A small CTC image transcriber, trained from scratch.
Model: 17.2M parameters, layers 14, width 384.
Data: trained on seven-segment displays showing three digits, 97500 training examples, 6.8 epochs.
Rows from block 7 of a small CTC image transcriber, named by matrix and row number. Rows with one number belong to one neuron. Each number is 128 + 32 x the weight over its row's rms, rounded and kept within 0 to 255. All counts start at 0. Numbers have three digits each.
After each neuron's rows are labels from the 100 images, of 14976, where the neuron reaches its highest value: "responds to" is what is common among them; "peak on" is the class under the peak. Only what is clearly more common there than usual is listed. The data: seven-segment displays showing three digits.
# fc1: MLP up (model.blocks.7.mlp.fc1.weight, 1536x384), inputs 128-191
# fc2: MLP down (model.blocks.7.mlp.fc2.weight, 384x1536, transposed), outputs 128-191

fc1.682:127181070140095137089128113131129151116127077165141130098130105096132153093154110137111121112131152101073147094105092088079157185174137136096176161141119136214163143138100132117130140136145094
fc2.682:110085120110096161137126136102115124082140128087117091128126162145145165103163114236089089140130116088156160115119133115138122174118138189144173095134102135135158145119074122189156136143174105
responds to: the digit 5; the digit 2; third digit: 5; second digit: 5
peak on: screen

fc1.578:123128123112180118198166152121134094141093143124082083149137090119150209112129131126091126108147132123131139119118157098129134111096102123117104119148138184149111131124131102131118176134185115
fc2.578:080116128085132147104145123110231099111161137148101138145139171144134115083121093125099167136113079112085145171069127135147125156131123145099158124145234107152085130100117161121158112133112152
responds to: the digit 4; third digit: 4; the digit 2; second digit: 2
peak on: surround

fc1.348:144112096144140156191089152142136081084147131130160120102120163152144112096096180107139105151130132154110084146059119082098112162074149168078136106110100125140156135097107069128125148169084158
fc2.348:098127138106037161144129120080082192093118135112116147141120143143154098154121092152083155135138127167094003091154108142084128190163115121168159136130085165184098148113138070138111026167124152
responds to: the digit 1; second digit: 1; third digit: 1
peak on: screen

fc1.287:180164162104146136177162153126142082140155169171122088099124134155089152138102131099146139153161101142149152145223191127058125054117116086075147127161126163111135119136108103123116094115147087
fc2.287:100106141121168221112114098104115112092214101102129121119140059125112130124135098132109042121110100152137122140144121124170122026127103140166153098136092081134156085131122150128145069116067107
responds to: the digit 7; second digit: 7; the digit 2; third digit: 2
peak on: surround

fc1.394:192115166123064116152119159075144124122160125133157135131119138115112101086153153141096166132102140171152181086145100147139164126178169111148087140084071124121128111166122138135108109144179153
fc2.394:119097136114125158118132051141092083115121145146174172117098169130129100103126113057139188156130147128175161113157110130157106117123156019075118088080141194138129124118131147255137140181126118
responds to: the digit 1; second digit: 1; third digit: 2
peak on: surround

fc1.486:061091140139136093155139087165130094113128124176162125152194147181142122139088127130142151121113103158109091121192077103134177140136143161116056112077157109109171092072137174116096116194143148
fc2.486:140159116115116097146122146138113093214188114125116179090103173103118126139104148158163144105134095183148116133106115135082126224176133154158128113147116165115110142087133113096094160108171132
responds to: the digit 7; the digit 6; third digit: 7; second digit: 6
peak on: screen

fc1.331:141129119168118135127133113128138131109209188180114097097234106081183086096147082142157166066107128108118109103184145124143124162146120119159107101127144141126148151117196112088123147147133155
fc2.331:115183138164123166159130128081083099139037094149162118151084188108096163104128053125092086095130147102141095117184079126142121188128201145084137122118080144132160143097165160090095085173123121
responds to: the digit 5; third digit: 5; first digit: 5
peak on: screen

fc1.383:098165135164140186087121107123067169142147129119200109105121151150101055148059163129154187136133140098121138177136091175105120162148070142106102078118148072143088163184159146195111160160146163
fc2.383:145194136185105167105126129115110173092170148133110156116145135149155094105086136172117059144117132193071142138075112133163163204140146148164058132095100101117169162215100088094101159098109110
responds to: the digit 4; second digit: 4; third digit: 2; second digit: 7
peak on: screen

fc1.124:151071103114138149120125143141142104117165125123075116134141114080147172101115120128101097124079128094139074157138081111083106227196111122133091150118162209132154109151129113035102170170146090
fc2.124:138142125172088200137116138141184151179151201101118160164061103108076117093115154159104132115125083080132204195093091126110130132119094122161088109091145134216111134118115082133118135131159077
responds to: the digit 3; the digit 0; third digit: 0; second digit: 3
peak on: screen

fc1.720:116081126126162125162117119132103194067201165180166145162137143118109170116167119109078154129086069141049051139126044111097101153178167217139101136073168081144120083107092110184115170148154127
fc2.720:125133150152089109136127127130111085111177071102127133178104106146110166106125100103185167105116157125139134127202094106162113211123106111108083118137110131094136147105145150083084174122148134
responds to: the digit 7; third digit: 7; the digit 3; first digit: 3
peak on: screen

fc1.349:124116107141136150114109134164109164135185117155124072175156158144158092104127164120112138096096121091113104132176097115127145198140174092114079143119122109155148098116140140093112123157124109
fc2.349:113154135146095187092104102132165097081101133108140098134172151121116145194145198123154143135103065098117123099151136133094125094121152177107112150149166138169163136120150152079146133153110145
responds to: the digit 9; third digit: 9; second digit: 9; first digit: 9
peak on: screen

fc1.443:146128145130103155096124109119108118132166083157124116131080115095123141121166127124165078195107093160134074124085131097117093170123107130106062130130143134144103116113100105122115101142103162
fc2.443:088124139049146138104127110100170124056119143174135151149125140129132175098115178118168098130112173147083144132126159159137148119142123148119166144097129126167133113136107158097136111158120087
responds to: the digit 4; the digit 3; third digit: 3; second digit: 4
peak on: screen

fc1.741:144095144150087148161114132107113133107145106145114172102135120145205048107133125187114128071164103112089084118043102142128114174189108073095120149095102143079182133117115131140091116124116110
fc2.741:073131159101106095113127162126128153125204094149153160123092125146113072080157111129117133149120149129099150109124031119123132077146122126137147115150137113205097103143100158104157176143090103
responds to: the digit 3; the digit 8; second digit: 3; third digit: 8
peak on: screen

fc1.641:156077115124130129078099148113152093122130151182123132130096113161113090059158072118100129145117147155119129097124097122110108132189183082133149105154088082182196113102105071149154079163178201
fc2.641:142131149162100113074151114142201163148106166140199122120125158125122113154113043128125156118121108125101139077139121133091142110126110047161099127135117194115123123117119150200161140143104165
responds to: the digit 1; second digit: 1; the digit 2; third digit: 2
peak on: surround

fc1.307:116129091121108090108116098146108147095104120126174113137173144136103118115113156130086162097152102126157152106144074111116144161132111130123183136118191141109092103146097099171113175121147134
fc2.307:142147145141090116134100112108097120099092101111075164145109169133162137155124077148103155135136155232098111073121174099163117133153151141157038130130074131144166140128149164113097104153106153
responds to: the digit 6; third digit: 6; the digit 5; second digit: 5
peak on: screen

fc1.58:123157138130167096157109158106109117074158087173096132090147112141164142159126145104113164176118124180108058059090143106108162227135118068111115119133192136123123099131136098163144119087150134
fc2.58:134160112090228132159123134084000148165081144167111090138147064112157162138100159133098113124128146106185158115070118114074127172130126164121121126124156150128099157131090122187123123156171116
responds to: decimal point; second digit: 3; second digit: 5
peak on: surround

fc1.57:132165131112102133096138132162122128052123184132083123145123134150101084170087169124105122092121100131139162138163093100134051155191121129123118173114083127118101140140137069121140107183136136
fc2.57:122141117116151176070116117155150088185156160085085128128105127132139120191153121147191088125142106153196125098088112116121156106168169132136111143178128091125112131127067139174115056196106080
responds to: the digit 0; third digit: 0; second digit: 7; second digit: 3
peak on: surround

fc1.397:122130144141098182108092144137150117117178089144093135114152120134241067178124079153110121120143094071152118156088110131079110184153111082089116134106111144095153132165146138132140138107180089
fc2.397:092179141088097100129116159138146104107173091129095162138120127135121114120141078134116156131120141212121092101169104108135146048173140112080069128114148146232140122125108162117129184136080155
responds to: the digit 8; third digit: 8; the digit 3; the digit 5
peak on: screen

fc1.457:194066149074076118077157085081122151146139137166114096132116093143154116097101095127067136159101118140109144140171116099122099127112140127119154152139137081096168138117118072118126132175109146
fc2.457:093088128074078155116124101067047185129133143125135096119099090114091170082137111156081068105133206115093039088175158145108115078071149086168101134140076136025197123106120119078136165145121159
responds to: the digit 3; the digit 2; second digit: 3; first digit: 3
peak on: screen

fc1.426:127092106125112121099099108125122172127150123098178106131082103140109153130123139121086141076171118116095133185091071095101137182174170112141186139116109119165170138144083071152102101097091139
fc2.426:168127130087107157095127108137135081056126111095095117151106148134153138065136070191133142139120116173199113132130106155117083170114148193126222094060077151105171132128125136189147153156170143
responds to: the digit 5; third digit: 5; the digit 2; second digit: 2
peak on: screen

fc1.423:189114108107118184129126166124056139105132077137119111133123134143131127094141180115096118126089131118117086104150178098150153179110155047118142146108121123144136106118182124123141084109095137
fc2.423:108150136105121197089115095123119115129081166112136087104142133134142137196137192140120133140114111115164162132142117143073139153112165179160118144140154165102156133145145114146148082091143148
responds to: the digit 9; third digit: 9; second digit: 9; first digit: 9
peak on: surround

fc1.509:121137118116205211164109134109128124122153158143205152068042131148086086139136103098141134156104155151098102081107097083128116154117095094110051069093172105125143117161149093166133136133153128
fc2.509:199113114142188134130139101164052071120186144010087146147128131135137104144083163178203158105119108206114175125078148114155133203164088100166070138145072134108160155134122088125095149169148145
responds to: the digit 4; second digit: 4; third digit: 6; third digit: 2
peak on: screen

fc1.50:160134136127124079157149127149176063097155089122127099111103127115166163095164112114162069164093180092062146126087073131115130161108149143141135111112140085109155147161120105138153157229059183
fc2.50:114121163093164125043132168133095081146133133092099171111117151145105149162142095070166160130123109125173056049147119119138138135089103092091115151149120162133138100085152101197148131086082140
responds to: the digit 1; third digit: 1; second digit: 1; first digit: 1
peak on: screen

fc1.170:140153135132158140114084125177096156084110143138177128096116133156127155110110144147107130117102126126105138137066080115054084127150123122134107073138215077193184149148137136139104132127161062
fc2.170:128122128137161129121146144111136082149193123123195123152118122154120132083118119134118122095122103185140092116100090100165135086128199110164162119148095167158080122126096095154099151187098102
responds to: the digit 3; third digit: 3; dark on pale; second digit: 3
peak on: screen

fc1.633:129145175099053119093072087111195139135112152082130115096111157114204152131166156129110094121099090071118089125085151098141115141119131119146126077157203170102119105128092061120156203145146129
fc2.633:158104144085154071138152142125121154133074145153158141131124150136120137130078141142060145128144144076160170165090116116164115030160148104202116142120129187118093124139134093151099090126107159
responds to: dark on pale; third digit: 7; second digit: 4; first digit: 2
peak on: screen

fc1.415:183168140145101114141099144151157148100101149103151132102140144111136128133104147125113111179103089151117082080164132128094128125048116141102109105096177132150125124125072095093121149192174068
fc2.415:135128108134073147107145090135097133168151160144085151146104126103138141086114153110130181150132102213147060080144137125114132253160141165160112132111109105188125131134150112080154121080160112
responds to: the digit 9; third digit: 9; second digit: 1; dark on pale
peak on: screen

fc1.733:112129103130089168089106133147142177122157154156147075107125153136139071072106129115174119124143104123124072116193085149031179148139136147161149104120147130164099134095146136143115103129149146
fc2.733:120148131098146185149136101152156148217143149149188132132141074114109111134101140153164119105126092216099203131119181140166086161123133171182127121160074146075140106123146169135114168130145100
responds to: the digit 1; the digit 3; third digit: 1; second digit: 3
peak on: screen

fc1.464:135049153114156169155145147131156086123137145161120127159153094131085171144132115116104122142132129092133075102211195176075134107127119154095122131155155168161119075118128126106124094172110112
fc2.464:134120132104104126107136123127113100045221103057113186144134125107098116107108172152026155128123100207072160153150088117181117230173114088144122112141122110083102121222107124127167159120097167
responds to: the digit 9; third digit: 6; third digit: 9
peak on: screen

fc1.674:127110156126118118129122113120149132127144133070153129113107122130162132077138124144154155079127104048124100163120112132157142140101103132099097139128164103119143175099137149079162162182105086
fc2.674:113113137131120114072096127130161104095160141113122166144168128131153152070098162120112170106136185113151076160145116120107092102083110113134114123087142130205103173151177140151111134150116122
responds to: the digit 1; the digit 7; second digit: 1; third digit: 0
peak on: screen

fc1.37:130194047102204131142140098154092195111165111115113129142120123092060159176158126126151157123116107076152099086172223135115157040108149111107118128155132139076152189163140147105136139126143191
fc2.37:153121121169042125073123142128170126124134150103135056068125207147086144093137181166133090150158156104164125171139121138195190143109153102225062108135111108157138137153125152117040143158132154
responds to: third digit: 1
peak on: surround

fc1.649:143108166163137124170184199177135146088154148143121076084194087137137130153162132110123129105106158149087113108116161158088142177082112092143173180166130182119217143111147142113121116056130191
fc2.649:105150142171186140147122131125125146150155175109100146102165105131153148125076156140086194123124104090155099137127112122128135206074131095161107106152190144202099147128112117154136129064152109
responds to: the digit 0; third digit: 0; the digit 5; second digit: 5
peak on: surround

fc1.662:174145123130152136100125156126112119114099093152173126141076190131141146128092212091099153130106123132092093081152149038134116206127162086178105120070129135129141118117178121200143155077110149
fc2.662:141205113060172178115115097100048139172118144135119142116143119136143144152108156138148084141124144144195158126124114130076124143124139150135153135102136163073152145123113115141111092082109126
responds to: the digit 4; the digit 9; third digit: 4; second digit: 0
peak on: surround

fc1.664:139143179109113125130151136115124112103137158152106143118098141116090127152136177117081135096100118090124161116180162143114143122128106086082102131134091133136134160149205110130110153185166114
fc2.664:109115130099160200040114096178134081173160110097061146135131113133101098181142128168140073163128112157144157052130119139173132093170125125103140154168114073187123133141082113156128052173168117
responds to: the digit 5; third digit: 5; the digit 7; second digit: 7
peak on: surround

fc1.528:152122118151137210127101165148111121117174168144246126110119103111199058180084085073131112070153116164122124077129113097079094126173188083148083026151152106113183164146116110134103160124133077
fc2.528:177164102046181092141143118123105081117171118079118176122148166141164156213101110113201155123135156140136130134071166129124100182117129144116162112141105164097127111099175116131092196233195174
responds to: the digit 3; second digit: 3; third digit: 3; third digit: 5
peak on: screen

fc1.606:116131098142138126150144099127109141130172093158131099134100085127114113108117133116153117169118076218133106123087147111116097175068123150120073111122164137132103092128130134156099079171128122
fc2.606:094128143074128110096130124111178157120150167126134115168105104113113149115114149110182092116079171162080122081122121149147146154131132150145130128131128127141123123100102164059117138187116091
responds to: the digit 4; the digit 7; second digit: 4; first digit: 4
peak on: screen

fc1.753:136148100119149143160126162137162199110126096143093073092128108142152115099110114126160131119098087128087138147151091117127116116194142118156168142159178140191089147078189135142140150128148126
fc2.753:132156127113179116079127072160117132168160113196078115114170081135157145137126131035193132119150148096054192125136160131144138167152199181138073133098111150051154137131184158128152151106119108
responds to: the digit 2; the digit 1; first digit: 2; second digit: 1
peak on: screen

fc1.63:135154169144185099156105067174115143122120197185208160131150132131096118151094145121222146073144182102119122120111042119101120139152171156108087092108146079154134108096159102136143158125134104
fc2.63:178147150162178134147132153113044114169137093116163131118095155151101114131121152124114183130140077140147084084116110114131110152153162087173128120131104186165111126131119109088083172146132151
responds to: the digit 3; third digit: 3; second digit: 5; third digit: 7
peak on: screen

fc1.168:112080137141138116132107126118097165161148105126135068183180163107149123132148136130082138105109133083118118145166123113148130197143181104139065127107178120131118146105151146096131089189099126
fc2.168:179155134118100189098116112138153095097110139107098093117156179120128147182117210114130145160119073080121177102161134124111132116127152170120138135146126164117115142166137132125132137134160162
responds to: the digit 9; second digit: 9; third digit: 9; first digit: 9
peak on: screen

fc1.355:125111110100144108143119143144159084103201140102143156124117072167122143131134157157179109098097154182122128150217073108148184161109135130143020078170129128134133072103176098148126125186136091
fc2.355:167154106126120133180138131108094084215118123125134159117110120122138103098073177179189156128143088236162073130177105132124117232149177158177130098127099127198097123117150119119123127093157119
responds to: the digit 7; the digit 6; third digit: 7; second digit: 6
peak on: screen

fc1.17:153101181123152114147146117079129130077125104129127099154153094125142095114109188131069098086113116133108121060156108099096131163160112070063123119123127188146150126172123079115131044197183097
fc2.17:080137122126162181116141089167146107130104169097093131114091163126139111169151137104119119126129120107244132076133090113104144111125169068108104135151144150059130151159092139205155052224111102
responds to: the digit 0; the digit 1; second digit: 1; third digit: 0
peak on: surround

fc1.293:118128095129211108117084061143097124090182096176148114088121171107092147098115148108115106108127127150097152075089143130086139134110145099168191112136200110162139118136068112232121082085156147
fc2.293:180079125137103107140117128128076064122150122054107124169127109139116150117146011117119154136117101106164103154084100119124103065122095137119156107146128139132169107092143140192141171175184121
responds to: the digit 5; second digit: 5; third digit: 5; first digit: 8
peak on: screen

fc1.669:125140154149162099153124108099152158144112114089082109151136207187104123203124130118096176181109140180142143148164124140119119156068129081110070107062183114104145117103167146155110103190113131
fc2.669:147073147070125087094112170140065116103242126099117129105144215107166154094166203097135142126137152125121063154123121105105122076136131116147134135141087091080148134194156106158088168147138118
responds to: the digit 0; second digit: 0; first digit: 0; second digit: 6
peak on: screen

fc1.97:150173150152153202126122112125145135149153101148109145110164119130130149125134091177113173112154106074160116127137109152107104154115091126121085146103179070022150101164081138152088139117175073
fc2.97:136127108096075117092096130124137086141152140115071210168162147136146133139124173102155141133149105080104116167120140118095105085128148122045127132139118125232134114079168109171150182160125129
responds to: the digit 6; the digit 5; third digit: 6; second digit: 5
peak on: screen

fc1.468:110118142126114180062098129123117160128087089113129105115117172205156059121091145133141126107139112063134101133065096159088122207145133123084103107132142135073127122147134126154103155092117154
fc2.468:122147156091103129151139164123114169103204120122141145125119095134139077065107104147103101120135143184111074143101095118152158036157172137156111108064143124176181128172107139106149154123125135
responds to: the digit 8; third digit: 8; second digit: 3
peak on: screen

fc1.525:141096126112101161114102146132121120115111139106155111121124127123112096090079163128087127129100126114101105192069100065097110117148146170083213076125143163144042105126150087154157126069095149
fc2.525:213178128109093085122131155104080195098134122178162173100117162149144134124107127128095139112116126157137157170061117123141108103142131122161186103135142200066147138115118092131070141125112125
responds to: the digit 7; third digit: 7; third digit: 4; second digit: 7
peak on: screen

fc1.591:113148155110112142145097093131121158091140127136179086104117172106132103148125134143148102194110072172129116108186149136125136096030132136146092134093171094193111105136086109184108180160131130
fc2.591:112122125118059176148141119115152153151121164164161123148104139100163133134119140134110172136127102173120115098114081132130079149145138128191134125104059135150148141143134077082134107110153096
responds to: the digit 9; the digit 1; third digit: 1; second digit: 9
peak on: screen

fc1.700:149170115126145153166141161132123121166129162155132100102159128109061110100109143116141150146104109153112184146192172095110141020121131072093152110148126152115149079103134103085112058163115128
fc2.700:158096130108153191171133113125161115144192123059111101100154105124143125124134182145179161134116093170161109158121087117125162084095102131148165124100084097092150091163072140184131098135118100
responds to: the digit 7; second digit: 7; the digit 2; third digit: 2
peak on: surround

fc1.339:138119116097110074161104085171148129156128126154106120098090113155094115134103187129082103131119121095172144127147065092134090113166142098165185119173145100134109130131158070105051138164113125
fc2.339:107123137168158128087125146137051144085110125165092103162161072115140158111163111102097175111131159044095062074142158138129141077080141038150125118159126158106127143191133118125112129106087114
responds to: the digit 2; the digit 7; third digit: 7; second digit: 2
peak on: surround

fc1.162:169083112139158176116126158156110116118087128170168122131131214146113132162124089137126125115175108139139151120090100107113124145151152119204169094161168122082156128156087100183100090141145127
fc2.162:157164156099072071109135170123154142128099186106111185095133136113136117149187123084156158129114161183128126105106079138150132212123182150196138101175159086107109136188115151135153053151119128
responds to: the digit 2; third digit: 2; second digit: 0; second digit: 1
peak on: screen

fc1.757:139150095120162155139141072139121169133156110128156126109117143069128147095144115151114140088169143088151181077121136139109163108117128125141100139126156155150153135152099161156091135094142207
fc2.757:128141145109016078096120119129139121121078148047101102061091190116129175093163119168132074162172108142099139090139073131137137147141152126131123114157139110157131148158112102102061148140120157
responds to: second digit: 9; third digit: 6
peak on: surround

fc1.574:220164160064123146097148094112132155117140161166113132173101170113185164123119113108102142134139119122113149112120109127147115101121165078130130114132100153119157109149074094181166154100125148
fc2.574:174165144143097137148131174109055175192137139134092165099136123141142150081120131090192082119130131157147111129133122113105090082177125127103183128134134125118131139068127141131092111127162098
responds to: the digit 4; third digit: 4; first digit: 9; second digit: 6
peak on: surround

fc1.475:182120159131109097107149087121105118131153124124125067138156087131143135127046174104110121109115136135119128084127104064055144132164131103060131116123174136131170115192124071107124070209155110
fc2.475:107148138150165183114138113151150111160131186103119126135092145141137095168154174082105124119114106120239109097101090119130153092121135092115075153105141133086106150190076153209123061194157119
responds to: the digit 0; second digit: 0; third digit: 0; first digit: 0
peak on: screen

fc1.747:102105100123119159116109173084112128134175143147127124155210109071122135091122059119070127125159076094086105168184125127159070134105109124130141098082127146157092144098142082129107125170110119
fc2.747:165096151124077144150127156150109146063174111076101126155132166124125131109147204204071140127104058107094255133134124108177154224117050102122161117173098165117086144158117149159111130123091179
responds to: the digit 5; the digit 7; third digit: 7; second digit: 5
peak on: screen

fc1.721:172167072128150097136111107099171194155172157141096093125150139182199040112123127131076177117118118100147086119092117129098112184152135055151052111126135143202139098093134114103110172126099134
fc2.721:087144122170101167120118139140104168171139100143087116157167145104132156142157163146187095124125139093070107141092138138091090102114103083138058119105156148177082136111179171105139138131071096
responds to: the digit 9; third digit: 9; second digit: 4
peak on: screen

fc1.405:140083143124124143128122112153154082107138149145068144110111145123181130118099153095144112135140188146120106163116094074113097117172127137120171094137153143102103165193121137104077155121112141
fc2.405:141147121181099177161146123137138120121140155136095137166088103108120127130115117144122152114119153162102120196114133133122135170123123124156078125069143117138079135153148100167119205106131137
responds to: the digit 3; third digit: 3; first digit: 3; second digit: 6
peak on: screen

fc1.583:157095124105103144115080152128160140130123141115132100143128081117144146145111133113107149124131147113123100124131117143136086131103076143102104099123228149145135108079119123113119178152146101
fc2.583:169125155101084068069113133139116122112194121086104172159179144094143122086112184152064164136139138151075156162117038122165085171142088088140134110128098169094120133152126072139136117125140167
responds to: the digit 9; dark on pale; third digit: 9; third digit: 6
peak on: screen

fc1.587:147176130145110111099107097098124113127135096135085111145148148137129153174109154144069183115122099128116104161159126140110095213132106091120054150121164096093182085143085105122126139160148106
fc2.587:154123140075116141038112129118152093120190155100111169159141143161155129130124159088135150122148059117121111154100117111097093063117129118116115136150130112197133112176132087170159148169158153
responds to: the digit 0; third digit: 0; the digit 5; second digit: 5
peak on: screen

fc1.372:175131110158160123076203134148151124126131111134109114123121100155148154118130114119063121166125179135132162076165188129094154183115122126189168119113142142130135127181085100095113157111142153
fc2.372:156072105102070172119118097101095192154107129226028113129157104147147129067164125133153148127140137046153110072123150122096114098138108122119110113152199109147142171106084123115168123139193092
responds to: decimal point; the digit 9; first digit: 9; third digit: 9
peak on: screen

fc1.6:144042118214105188159150112175127133109073120170165145144154165152152239121114139124096122134105142158099044163178086118132137181167099129073057156113143144113141108146098159144099060141131138
fc2.6:140175120123149150084136086160154066118141111120175178119156110114158128121094140215161179092124132221169165130123149133102138185144094151138079124124157113192105112139092152085092137135094099
responds to: the digit 7; third digit: 7; the digit 6; second digit: 7
peak on: screen

fc1.717:131137149120124128175166112109114124156089125052138134130133147196135083124070129188091099160103112162132127071093217130111118255149082119143134149122112122127150112132184126165146164115140104
fc2.717:087123145161198191154117136097146133155119100160150117125080133121130117093130083070147096116129102098067149174084106154089137150096180107154099144201091108077119152117155123115098107091151111
responds to: decimal point; third digit: 9
peak on: screen

fc1.670:162110127187143150133156155103127125108124125173172133128127139103103107077095085148162141131169119120080131137071144095120150130110144141164172091159154127098156131184115105152076109138129121
fc2.670:137178153157071099123128147094135134125102153120118174093145129120112137166192111074119100147134158165100143102135069109157135222118152142143152116191143122093116125160102118145123082142151110
responds to: the digit 7; the digit 2; second digit: 7; third digit: 2
peak on: screen

fc1.559:139126108126098142127126088120160112134173118140139079133089115097139137086110125135151096197122088207116088094116133105116118172077113136087097117133179133155133099085147113163073123198087142
fc2.559:115098134073133128117139121113231128075127153158145142163102102118143162092113167114183103126094165159108137120116110131144146152150132149169145129139134097193113143081118153084139118195106122
responds to: the digit 4; the digit 7; second digit: 4; third digit: 7
peak on: screen

fc1.759:120147102155079138125128118199112147185160103147158129156127082122101176117167105126136148106126130139151164125060125150098168082117180103176120128150048169148182113107117148129127172147114224
fc2.759:161131143121036132093108157147160155133110159079059093107057200120086160134192105147183041154156098139129144078131108116150132195119133100144115142202163129210153140139121073097086141147152153
responds to: dark on pale; third digit: 1
peak on: surround